python train.py --model="self-supervised image encoder" --dataset="patchworks of several textures" --train_examples=72500 --image_size=32 --crop_scale_min=0.2 --horizontal_flip=true --translate=0.06 --color_jitter=0.4 --method="barlow_twins" --arch="mobilenet_v2" --norm="batchnorm" --activation="gelu" --depths=[2, 2, 6, 2] --kernel_size=3 --stem="single" --expansion=3 --widths=[16, 24, 32, 48] --projector_hidden=1024 --projector_out=512 --projector_hidden_layers=2 --init="torch_default" --residual_init="zero_last" --optimizer="adamw" --lr=0.0023 --beta1=0.9 --beta2=0.999 --eps=1e-06 --steps=16800 --batch_size=256 --epochs=59.3 --lr_schedule="cosine" --final_lr_fraction=0.1 --warmup_steps=500 --weight_decay=0.04
Rows from block 9 of a small self-supervised image encoder, named by matrix and row number. Rows with one number belong to one channel. Each number is 128 + 32 x the weight over its row's rms, rounded and kept within 0 to 255. All counts start at 0. Numbers have three digits each.
After each channel's rows are labels from the 100 images, of 14848, where the channel reaches its highest value: "responds to" is what is common among them; "place" is the part of the image that holds the peak. Only what is clearly more common there than usual is listed. The data: patchworks of several textures. In brackets: how many of the 100.
# convs0: expand pointwise conv (model.blocks.9.convs.0.weight, 96x32x1x1), inputs 0-31
# convs1: depthwise 3x3 conv (model.blocks.9.convs.1.weight, 96x1x3x3), a 3x3 kernel
# convs2: project pointwise conv (model.blocks.9.convs.2.weight, 32x96x1x1, transposed), outputs 0-31

convs0.67:140194145183150140149174160145143159167134141084169141145141137147103059045114111136135133128119
convs1.67:105130105100173088116068122
convs2.67:089073173132149123118126082131176162156152104191136163132172121096139176148163105130117124199121
responds to: white (87); patches: five (64); rays (29)
place: bottom right (36)

convs0.44:134126184087111158076110092066110149099076156137074081114096162130100149120097097124121170119103
convs1.44:120165125169186171130156134
convs2.44:178134106206100144110130132187155110120113136101133097064102154103168136103157161132073170105133
responds to: white (87)
place: top centre (61)

convs0.17:112123095100088083149128127110120177164138148148080166091066115117125112086155089051124112093155
convs1.17:161152135157184174152135157
convs2.17:171152159160121071185099123091180164098146105107143198132117141171134096127150091134132174106148
responds to: black (91); white (78); grey (73); pink (71)
place: top centre (38)

convs0.34:113057061134096154107106130068096172094144154072089083138110134074118138138123109123142140144106
convs1.34:115072100140173093115167122
convs2.34:160181143132168113138120099101049145069114120146114130101104137174109107146190088113084122083134
responds to: teal (84); patches: five (73); blue (72)
place: top centre (47)

convs0.88:081122130157118157097077114135107067063140096057143084141128190135101104161147134108102140132130
convs1.88:079129085105153110091126082
convs2.88:153166089157126104192140094118130083038126130092105138097116123163092102150152122175105129106167
responds to: white (92); patches: two (53)
place: centre (93)

convs0.85:149171151209128141080152145108170126124123192103129132110128150190115154114143170144171093083127
convs1.85:138143141145038141138130139
convs2.85:121092095146126079109080130168130079121163159079095109110057137111177105143161147096164151090114
responds to: patches: two (79)
place: centre (96)

convs0.93:168094177064097072121098093048145133136118152147096085128103169121118155108137131174111136129142
convs1.93:123085123090089086121078121
convs2.93:164098150191121158106207182171174160135120116087148095097124091087161139119134149144121112153121
responds to: patches: two (91); black (84)
place: centre (100)

convs0.14:113154174164177106090128121114094122113156124103167118071164134077196132161165140100132188116108
convs1.14:108130103102125102119210124
convs2.14:185066161149146146161187113135149110075129154143133147112083044121141128130166133125141091139162
responds to: black (100); patches: five (67)
place: middle left (37)

convs0.74:191153037145099155081134094125152102138128129133131106122141184103123143103133066092162132112094
convs1.74:145097111095086187125162112
convs2.74:135110181106173157133150113127166079142173083167083131117150119155085168125095100145081136195124
responds to: black (84); white (79)
place: top centre (48); middle left (36)

convs0.58:079116100045115149124136060098137142151134087096106110108148152082123143140097075108176125091136
convs1.58:144125091182125071140124094
convs2.58:128117166081153087157102082093088104134167114157119165189148126173105143182118071125139148135168
responds to: black (100); white (77); patches: five (63)
place: centre (99)

convs0.11:160119133077124088113108164110150133143122200080104082138139211122091167102110162113147096115147
convs1.11:143148149150209158135135138
convs2.11:137110120145103162138125177189116147128148125084202080098114064127193122144145134150102165146104
responds to: black (100)
place: bottom centre (85)

convs0.1:137140051081130109114127110128121103184094116075138065091173120084102106128144096144120163084137
convs1.1:171149173104087102101140095
convs2.1:122144152129123171188096157115181061180130160132149181108121105169087149096139107116090110140087
responds to: white (80); black (74)
place: bottom centre (82)

convs0.18:154127161179139182105162110049125185077139154100114183104127094158125129126158090115163133118126
convs1.18:125150128157204161138155142
convs2.18:108157119180118144110108184208104107114159119108105095077080104112145099112120125109149202133113
responds to: patches: three (61)
place: top centre (59)

convs0.49:146107148166133090137160154141111141105135211133062135177106155149117144085157190116125183131145
convs1.49:157127113180147063148121110
convs2.49:131109156077139119112125091117107102153163063095158158206157096150149142181124077141154158147152
responds to: black (82)
place: centre (95)

convs0.73:154136089136153092140134111064070118166123125116090119066194158088115129153099113146158084114164
convs1.73:110126107127055126133182145
convs2.73:153117139135086112101146121105078147156132080125141106207205157145141112142091129132064165143107
responds to: black (96); patches: five (51); plain (29)
place: top centre (62)

convs0.79:042167096096113117153133104099107187106123132126141092075182137135155135099079105167139125138091
convs1.79:121125112095082102107183168
convs2.79:168097103086218139098101111120071186110109128147131136137151101124131048113135107105128136148145
responds to: white (89); patches: five (51)
place: top left (47); top centre (41)

convs0.63:132110119183160126184155101143139125110141204183219121119124136131136131122180153130146091114144
convs1.63:101125109101200104114091120
convs2.63:169111097200084136123114069128089097118093140139169104149114112125160133117218150099126098137145
responds to: black (100); patches: five (53); rays (27)
place: bottom right (50)

convs0.62:149140091142129117087155102129136139093079090078139135133191116063129092117153078153118186081144
convs1.62:138128132152148162121045121
convs2.62:100129127131100126172146136213172065108157127050122091113099136120119145144156073107128099137120
responds to: white (80); black (73)
place: centre (72)

convs0.21:131071138104147149149133162123129217118131094145099138133117188131087182078094121146113112092168
convs1.21:154096157136077136172143170
convs2.21:100140111168174110149128119095151077164150169146035119081097165094122118110146125098172149108121
responds to: black (97); white (83)
place: top centre (75)

convs0.31:091174096086096126085122062132114112148148098095145138107156133062116100205136087150113107115124
convs1.31:146183158134095143103093085
convs2.31:142091148101108108128083120143102099160123096089183102197153119164090156199148126107159147160098
responds to: black (87)
place: centre (97)

convs0.95:190131123134194125129117099098127077110124124139113103154100073101116071127137099112156191192131
convs1.95:121155130125203119103087109
convs2.95:134058103148137152133100131205138137154146118106151143108050065135167132139102159120129118110178
responds to: white (83); plain (42)
place: middle right (38)

convs0.55:082120109100094117168117100114093220114138125119157104078199142139107131105087108142160119118089
convs1.55:107123114112110089155199101
convs2.55:121122111088211125105099129112084222124112109168148141136150097104136076138145114120086133166133
responds to: white (90); patches: five (55)
place: top right (61); top centre (31)

convs0.25:152166090103174143115153123153132134177119117085151120122233130153141117122086100191102128146149
convs1.25:122116129066107061117119115
convs2.25:115137124128191139089102130148108112129089137170152108089152068066161143120140163077139167158069
responds to: patches: two (79)
place: centre (100)

convs0.28:122136076105171135147133139113143090113063099142210123084167150143103159165109162106123185143111
convs1.28:102160106087151089101163091
convs2.28:113165147123100136140128127104103142096150133124135170169160120195079147167065143173169069136171
responds to: black (75); patches: two (58)
place: middle right (37); middle left (30)

convs0.89:105185114202150129161166094142139120148139175122188159092145106136138061155162164137131161147126
convs1.89:124148105063135179148097132
convs2.89:136142123139098103076101078096127145128071181159179178123102167101111155125166159146086105082111
responds to: black (90); white (74); patches: five (61)
place: top centre (38)

convs0.91:120106123118161100102163090061120150076155125160091122163125066119154201137157101103147171128108
convs1.91:107097102098116093104067105
convs2.91:093052132101146148083128137146114148173157141178074162158126135112138167077076151093160121101137
responds to: patches: two (76); white (74)
place: middle left (49)

convs0.77:130142201099159192134130145116139129134122087180138169155106095122077144083124127170197139146108
convs1.77:156148162152069134154156164
convs2.77:146148062156114116198139120128131098082100186115095108085079096128138083089148152158097124136155
responds to: white (83); plain (47)
place: centre (99)

convs0.56:147162047121115147139161115129123146128078127035148082105141126090155133092106103143100105084138
convs1.56:141156145165088166085121087
convs2.56:107138153090083145189133120109146163156124109105105106130158100161114163102073063093058146111106
responds to: white (75); patches: five (55)
place: centre (51)

convs0.87:129162145137130189100134084093120118081099095088091113083116103117111078178102087125117179133075
convs1.87:122127125096211159116120114
convs2.87:155093135122143170180131203159119105098168045117130107137106077134137122117116109127178109128174
responds to: patches: five (66)
place: bottom centre (61)

convs0.94:110092092190101123084149102159086162134097137093095079119124142112078158121127145133136151204170
convs1.94:121151111141164078095070133
convs2.94:179170201118167151151207099105083159141136096176100165156123153135107134132137139128094128119157
responds to: teal (100); patches: five (50)
place: bottom right (70)

convs0.6:071093091189129168140125106072130152138166152124172166106172135125116103089164123163128140082174
convs1.6:135113140163048159123126142
convs2.6:135140113118085142101123071098157147168071162175136108140106174087153140113164078108077139094084
responds to: black (92); patches: five (60)
place: middle left (35)

convs0.5:121114147105124177136219158082108128159084169126129136077161169125151101076160153119130133151092
convs1.5:116153101083171148143080097
convs2.5:143112144107157150149238123076133165134137096151139122135176184094116131091149134166112125148160
responds to: red (84); black (79); white (72)
place: bottom left (65)

convs0.40:081149135053132140132138083075124126106100113108109053100149174100094153098115103131125146183105
convs1.40:128141134078184173123095111
convs2.40:101138112118175159127064071100127115152108142127115122123097155173078125133128121071140148084210
responds to: black (88); green (71); patches: five (65)
place: middle left (31)

convs0.26:112132132078106123091130088078148149165156101117170105077187149134158067114194093122127107118143
convs1.26:138169139108090161086106083
convs2.26:141151114096137093120130111093186120178097087127147138175150164098179153111225153136110136139132
responds to: patches: five (61)
place: centre (76)

convs0.61:083101108165106136083171131159060126122102140079089107171127150126120117139145129166143186187167
convs1.61:127097120085098083105085096
convs2.61:111078089117109128070153163151159112112088156074164099109139098114147110096117156188148160181164
responds to: patches: two (50)
place: centre (100)

convs0.4:117146119127068071109169126094128123155112119086132087084194176133092123096170077149129089114128
convs1.4:113094101120192155112169114
convs2.4:166051142140167069145134175148140113157168105144121124097172159096121076168145135105117111082099
responds to: black (83); patches: five (79); white (75)
place: middle left (34); top centre (34)

convs0.43:105179112184136068151087144115132177118098136128125111116086134087060146125151072109157154132171
convs1.43:122094111097080086110085107
convs2.43:084138079117123160095138181180139101150146158115120069131087105106186114075145156151181138147143
responds to: patches: two (65)
place: centre (100)

convs0.0:170080134120060100137136106040122133103180145106151153110156104167124106122138115122088127086171
convs1.0:109147117107193101107079115
convs2.0:120148150122159118152210083090135144092101099206123107094151143110119149121162104145119122197105
responds to: yellow (84); white (79); patches: five (61)
place: bottom right (34); bottom left (26)

convs0.12:191113125081084078127135125096084136148119124051127105104140148081115179186094104144139111120129
convs1.12:131150133101196115121073115
convs2.12:074164163099153065115160182142101108101156206111114157115117129141115108114107151119161178114090
responds to: patches: five (81); black (77)
place: bottom centre (62)

convs0.13:138111102095131097131163163127088155125088168060131098089182095133070122124072122148108083097145
convs1.13:102103144179110074114163109
convs2.13:144127173099143164159145123090118160093160060114083097154108059120161152157109127105121180176121
responds to: white (72); patches: five (66)
place: top centre (43)

convs0.36:144082116160150146141148138110110144130195133084161106128099152096117072123070108123164044097114
convs1.36:101114107117206111106101114
convs2.36:117143155117140146094121095094046144105122157184100146141107081187115149120089151158131169185124
responds to: patches: five (61); plain (60)
place: bottom centre (57)

convs0.81:165137120121140154178158098164125204151134131069152149105153151154112135093054074150124133096136
convs1.81:083162093111160118087113090
convs2.81:087124172125146109096171120172171142103125105118120126130153186167138185149113116159143203178093
responds to: white (90); patches: five (57)
place: bottom right (33); bottom left (29)

convs0.64:154086130110091079130168110056121091134176122090131107112158094201162134105140134114084126094152
convs1.64:133132066085115178119104139
convs2.64:081195142115144103158138142086134112167041089119147136109174126060088153133118102119133142124122
responds to: yellow (82); patches: five (62)
place: top centre (49); top left (30)

convs0.7:157120118076146116105116067071115137133134116097067129112196158073116145166118121100171116088153
convs1.7:110132099114091133149198162
convs2.7:136116160076103081120128090111117083146144070117119103123128189175130153166141105125057171135088
responds to: black (94); patches: five (64)
place: top centre (67)

convs0.84:145106106150071105064162155049110158152147125093127123111157155071130101119147155176100138091118
convs1.84:100140105138211146110130117
convs2.84:164093100151129137139117161189146112115120141075154073089079117079174114087180176118110143135112
responds to: patches: five (63)
place: centre (98)

convs0.50:115157114161177125177093165094111127095143157123106098207148157110116126142141068158107139090072
convs1.50:119152110139167083101066128
convs2.50:178132184107144140091154107073131172109109115172101161111162147145100141126124065156093138177182
responds to: blue (88); patches: five (52); plain (33)
place: bottom right (48)